Rows from block 3 of a small audio embedding model, named by matrix and row number. Rows with one number belong to one neuron. Each number is 128 + 32 x the weight over its row's rms, rounded and kept within 0 to 255. All counts start at 0.
Before each neuron's rows are labels from the 100 clips, of 14976, where the neuron reaches its highest value: "responds to" is what is common among them. Only what is clearly more common there than usual is listed. The data: two synthetic voices taking turns or overlapping, over music, noise or silence.
# fc1: first MLP up (model.blocks.3.ff1.fc1.weight, 2304x384), inputs 192-287
# fc2: first MLP down (model.blocks.3.ff1.fc2.weight, 384x2304, transposed), outputs 192-287

responds to: child-like voice; first voice: child-like voice
fc1.369 [128 155 255 128 127 162 120 128 193 136 128 125 132 128 114 101 109 161 164 195  88 128 128 129 127  85 103 128 124 117 120 128 144 162 149 108 237 114 129 118 120  79 124 128 128 124  86 135 128 127 128 160 122 128 123   2 134  35 133 138 129 124 195 181 126 175 139 166 127 128 128 128 125 153 122 128 129 110  86 128 149 121 128  82 133 119 127 128 125 107  61 151 108 129  83 128]
fc2.369 [128 132 129 128 129 128 128 128 255 128 128 128 128 128 127 129 126 106 124 130 173 128 128 128 128 128 143 128 133 128 107 128 128 128 128   0 128 129 128 128 128 193 127 128 128 126 126 128 128 128 128 131 128 128 128 130 128 128 128 128 127 128  98 119 128 128 128 127 128 128 128 128 128 128 128 128 130 128 128 128 128 128 128 110 128 126 128 128 128 128 127 124 128 128 128 128]

responds to: deep voice; second voice: deep voice
fc1.95 [130 115 124 112 142 103 128 121 106 119 129 124 175 106 110 131 132 109 130  84   0 127 126 129 129 128   0 128 164 130 150 128 126 133 142 136 133 143 193  89 128 146  88 139 138 106 106 206 126 127 138  94 130 132 135 124 134 128 127 128 146 123 126 102 128 126 159 165 128 129 129 132 148 131 138 118  77 136  21 127 121  84 123 137 140  99 128 132 127 131 168 131 168 127 129 128]
fc2.95 [128 128 128 126 138 128 128 128 121 129 128 128 130 111 116  28 129 129 128 124 132 128 128 128 128 128   0 128 123 128 140 128 128 128 129 170 128 133 128 127 128 169 132 128 128 178 126 128 128 128 128 124 128 128 128 141 128 128 128 128 137 128 128  42 128 128 128 133 128 128 128 128 128 127 128 128 128 128 118 128 128 119 128 119 128 128 120 128 128 128 128 255  86 128 128 128]

responds to: deep voice; first voice: deep voice
fc1.323 [ 24 128 131 131 122 178 128 128 166 128 128 128 161 128 125 128 128 128 127 228  96 128 128 125 128 134 244  77 128 128 101 128 123 124 128 139 131 118 127 128 128 128 142 128 134 120 145 128 128 128 128  95 128 128 128 188 128 128 126 128 121 128 143 128 136 127 103 202 128 128 128 147 129 128 128 128 128 122 175 128 128 155 132   0 128  83 128 128 130 121 140 180 128 128 128 128]
fc2.323 [128 128 125 128 126 127 128 128 128 128 128 128 128 128  75 131 128 128 128   0  81 128 131 128 128 128 115 128 128 128 128 128 129 128 128 131 128 128 128 128 128 135 128 128 128 136 122 128 128 128 128 128 128 128 128   0 128 128 128 128 128 128 128 119 128 128 128 128 128 128 128 128 128 128 128 128 128 128 130 128 128  91 128 139 128 160 128 128 128 128 128 128 151 128 128 128]

responds to: child-like voice; first voice: child-like voice
fc1.410 [128 128 128 182 130 128 128 128 128 128 150 128 161 128 128 128  34 236 128 128 137 111 128 128 128 184 128 128 150 128 137 128 177 128 153 128 128 166 139 149 118 128 118 110 128 141 116 131 241 128 128 196 128 128 128 128  71 128 128 128 128 140 128 201 137 186 128 128 128 128 109 128 128 128 128 195 128 123 128 156 128 128 128 110 130 128 128 132 128  89 128 221 128 128 158 128]
fc2.410 [128 128 119 128 128 128 128 128 152  61 128 128 128 128 129 120 126 125 127  81 136 128 128 128 128 128 127 128 122 128 128 128 128 128 128 123 128 128 128 128 128 123 130 128 128 137 128 128 128 128 128 127 128 128 128 127 128 128 128 128 128 128 128 132 128 128 128 128 128 128 128 128 128 128 128 128 128 128 133 128 128 128 128 131 128 120 128 128 128 128 128 147 121 128 128 128]

responds to: low voice; first voice: low voice
fc1.505 [128 128 128 128 151 128 128 128 187 128 128  98 139 148 128 128 137 128 128 128 128 131 128 162 128 147 127 102 128 128 128 128 128 128 128   6 128  82 128 250 128 128 128 128 128 128 248 128  92 128 128 118 218 128 115 107 154 155  87 106 128 141 120  86 128 128 145 128 128 133 128 142 131 128 128  33 128 128 170 163 128 201 128 128 128 167 128 128 128 135 243 128 128 246 128 128]
fc2.505 [128 128 128 128 127 128 128 128 128 128 128 128 128 128 158 128 128 128 128 141 128 128 128 128 128 128 140 128 128 128 127 128 115 128 128 154 128 128 128 128 128 128 129 128 128   0 129 128 128 128 128 125 128 128 128 141 128 128 128 128 128 128 128 126 128 128 128 129 128 128 128 128 128 128 128 128 128 128 129 128 128  83 128 164 128 131 128 128 128 128 128 128 125 128 128 128]

responds to: child-like voice; first voice: child-like voice
fc1.537 [128  89 128 128 128 128 128 128 128 185 128 149 112 128 118 100 143 128  86  17 121 128 132 128 128 144 144 128 128 117 137 100 129  65 128 128 128 102 122 127 128 213 128 128 128 127 241 125 128 128 128 121 128 128 113 127 161 128 128 128 130 126 128 128 128 125 128 185 136 171 128 128 113 128 128 229 158 106 120 128 128 128 142 128 128 164 128 128 128 132 128 134 128 128 128  83]
fc2.537 [128 128 128 128 128 128 128 128 156 127 128 128 128 128  71   0 128 128 129 128 128 128 128 128 128 128 121 128 128 128 255 128 126 128 128 129 128 128 130 128 128 157 128 128 128 129 128 128 128 128 128 128 128 128 128 128 128 128 128 128 128 128 128 111 128 128 128 255 128 128 128 128 128 128 128 128 128 128 138 128 128 128 128 123 128 129 128 128 128 128 128 128  93 128 128 128]

responds to: music
fc1.470 [128 125 128  71 128 128 128 119  34 127 128 128 134 128 131 128 128 128  96 122 120 142 149 128 128 103 129 128 127 222 127 128 203 128 128 128 128 255 128 136 130 124 149 128 128 150 127 131 128 138 128 173 128 128 128 132 128 128 128 128 128 128 128 128 128 128   0 108 128 129 128 128 128 128 103 128 122 128 109 128 128 124 127 128 128 128 128 138 130 128 125  85 169 128 132 128]
fc2.470 [128 128 128 128 220 128 128 128 124 128 128 128 128 128 110 126 133 127 128 128 158 128 128 128 128 128 141 128 128 128 130 128 142 128 128 125 128 109 130 128 128 125 125 128 128 126 127 128 128 128 128 127 128 128 128 152 128 128 128 128 128 128 128 122 128 128 128 128 128 128 128 128 128 128 128 128 128 128 128 128 128 128 128 119 128 128 128 128 128 128 128 128 125 128 128 128]

responds to: music; second voice: none
fc1.339 [128 128  70 128 122 128 128 128 211  48 128 128 128 150 128 136 128 127 128 127  96 128 128 128 125 128 128 128 100 128 128 128 119 118 128 145 128 128 128 138  41 128 128 128 128  44 130 128 128 128 128 136 128 122 193 128 128 103 123 128 255 128 165 143 114 128 128 128 128 128 128 118 128 164 128 255 128 128 128 110 132 128 128 128 128  49 128 128 128 128 128  47 128 128 128 128]
fc2.339 [128 128 128 128   0 128 128 127 126 128 128 128 128 128 121 134 128 255 128 128 203 128 128 128 128 128   0 128 128 128 128 128 128 128 128  38 128 122 128 128 128 128 128 128 128   0 117 128 128 128 128 128 128 128 128 130 128 128 128 128 128 128 128 128 128 128 128 128 128 128 128 128 128 128 128 128 128 128   0 128 128 140 128 128 128 192 128 128 128 128 128 128 128 128 128 128]

responds to: music
fc1.436 [128 128 128 128 128 128 128 128 128 128 128 128 128 128 128 128 128 128 128 128 128 128 128 128 128 128 128 128 128 128 128 128 128 128 128 128 128 128 128 128 128 128 128 128 128 128 128 128 128 128 128 128 128 128 128 128 128 128 128 128 128 128 128 128 128 164 128 128 128 128 128 128 124 128 128 128 128 128 128 128 128 128 128 128 128 128 128 128 128 128 128 128 128 128 128 128]
fc2.436 [128 128 128 128 128 128 128 127 132 128 128 128 128 128 128 128 128 128 128 134 128 128 128 128 128 128 122 128 128 128 128 128 128 128 128 128 128 128 128 128 128 128 128 128 128 122 128 128 128 128 128 127 128 128 128 128 128 128 128 128 128 128 128 128 128 128 128 128 128 128 128 128 128 128 128 128 128 128 128 128 128 125 128 139 128 127 128 128 128 128 128 126 128 128 128 128]

responds to: deep voice; first voice: deep voice; second voice: deep voice
fc1.187 [132 128 128 124 146 153 120 129 125 137 128 126 136 101 163 118 168 134 131 132  34 142 129 183 128 220   0 127 128 128 120 128 143 114 140  50 128 110 156 181 128 129 128 138 129 155 138 138 128 128 128 128 159 128 128 235 121 133 128 128 120 135 109 106 147 135 128 179 124 136 161 138 135 145 121 118 128 133  56 128 132 100 127 129 128 128 141 142 130 153 134 157 111 104 172 128]
fc2.187 [128 128 127 128 130 129 128 128 131 128 128 128 128 128 119   0 141 128 153  88 110 128 127 128 128 128  53 128 128 128 128 128 126 128 128   0 128 128 161 128 128 110 128 129 128  35 193 130 128 128 128 128 128 128 128 129 128 128 128 128 128 128 127 118 128 128 128 116 128 128 128 128 128 121 126 128 126 128 128 128 128 152 128 135 128 114 128 132 128 130 130 123 127 128 128 128]

responds to: second voice: none
fc1.229 [125 165 121 114  25  87 128  94 151 159 122 147  25 132 147 144 146 201  24 124   0  63 104 122 128 139 137 128 111 133 135 127 137 123 122 112 124  62 101  31 128 162 166 162 139 130 119 124 124 127 133 132 124 128 128 129 104 161 127 128 131 126 133 104 176 132 139 141 132 111 131 127 114 145 134 128 202 129  40 130 147  74 121 165 117 236 140 120 154 128 143  80  96 127 131 128]
fc2.229 [128 128  28 128 127 128 128 128 143 128 128 134 128 128  92 160 128 128 128 135 145 128 128 128 128 128 255 128 128 125  65 128 119 128 128 225 128 180 132 128 128 127  73 128 128 134 172 128 128 128 128 123 128 128 128 126 128 128 128 128 127 128 127 135 128 128 128 127 128 128 128 128 128 128 128 128 127 128 255 128 128 101 128 145 128   0 128 128 128 128 128 133 155 128 128 128]

responds to: music
fc1.168 [128 128 128 128 128 128 128 128 128 128 128 128 223 128 128 128 128 128 128 128 128 128 128 128 128 128 126 128 130 128 128 128 128 128 128 128 255 128 128 128 128 126 128 128 128 128 128 128 128 128 128 128 128 128 128 124 128 128 128 128 128 128 128 128 128 128 128 192 128 128 128 128 128 128 128 128 128 128 129 128 128 128 128 127 128 128 128 128 128 128 128 128 128 128 128 128]
fc2.168 [128 128 128 128 131 128 128 128 129 128 128 128 128 128 128  60 128 127 130 128 255 128 128 128 128 128 128 128 128 128 128 128 128 128 128 156 128 128 128 129 128 118 129 128 128  92 152 128 128 128 128 128 128 128 128 128 128 128 128 128 128 128 128  67 128 128 128 126 128 128 128 128 128 128 128 128 128 128 144 128 128 130 128 128 128 128 128 128 128 128 128 128 129 128 128 128]

responds to: child-like voice; first voice: child-like voice; second voice: child-like voice
fc1.652 [ 73 113 139 109 194  99 134 119 175 138 129 117 134 124   0  53 137 137 129 182 152 227 138 128 133  38 208 106 121  63 154 122 130 126 128 110  85 160 153 204 153 143 154 132 129  92 138 118 125  71 140 157 136 132 124 127 127 131 139 115 117 131 122 127 129  29 128 161 122 133 110  82 128 132 140 128 128 127 154 122 128 119 127 152 128 118 127 128  57 128 126 188 166 130 129 128]
fc2.652 [128 128 130 128 125 128 128 132 136 125 128 128 128 128 117 126 128 105 127 125 148 121 128 128 128 128 128 128 127 128 226 128 135 128 128 128 128 128 130 143 128 132 134 129 128 115 130 128 128 128 128 120 128 128 128 135 128 128 126 128 128 128 128   0 128 128 128 117 128 128 128 128 128 129 128 128 128 128 127 128 128 128 128 255 128 138 128 128 128 128 128 125 127 128 128 128]

responds to: music
fc1.371 [138 128 128 122 205 147 127 230 188 218 131 110 128 132 128 139 128  96  88 123 127 187 120 127 128 128 119 128 111 128 128 163 127 128 127 155 128 141 123 255 144 128 101 125 128  90 130 128 128 184 140 131 120 128 127 143 173 128 105 128 129 116 128 162 130 185 128 128 173 128 128 127 128 130 128 122 155 118  81 128 128 171  59 103 127 130 118 129 139  52 130 136 109 123 128 128]
fc2.371 [128 128 128 128   0 128 128 128 129 128 128 128 128 128 147   0 129 128 130 128 130 128 128 128 128 128 131 128 129 128 123 128 128 128 128 126 128 128 128 128 128   0 128 128 128  70 128 128 128 128 128 136 128 128 128  46 128 128 128 128 128 128 129 127 128 128 128 128 128 128 128 128 128 128 128 128 128 128 128 128 128  31 128 130 128 128 128 128 128 128 128 128 121 128 128 128]

responds to: music
fc1.438 [133  66 201 114  57 133 120 126 133 116 128 143 153 134 132 151 147 110  70 122  31 135 126 119 128 128  88 128 134 125 133 124 134 151 142 128 125 133 163 109 123 147 120 159 128 136 142 138 138 128 114 154 125 110 128 128 111 127 112 138 128 113 101 108 109 127 130  38 128 124 124 133 127 128 128 135 135 128 196 125 128 125 111 165 132 134 128 129 118 128 118 155 123 120 129 129]
fc2.438 [128 128 129 128 128 128 128 127 159 121 128 128 128 128   3 199  76 128 151 121 130 128 128 128 128 128 135 128 126 128 147 128 130 128 128 142 129 132 119 126 128  89 128 128 128 116 128 126 128 125 128 128 128 127 128 149 128 128 128 128 126 128 130 118 128 128 128 129 128 128 128 128 128 128 128 128 131 128  78 128 128 147 128 130 128 123 128 128 128 128 128 130 124 128 127 128]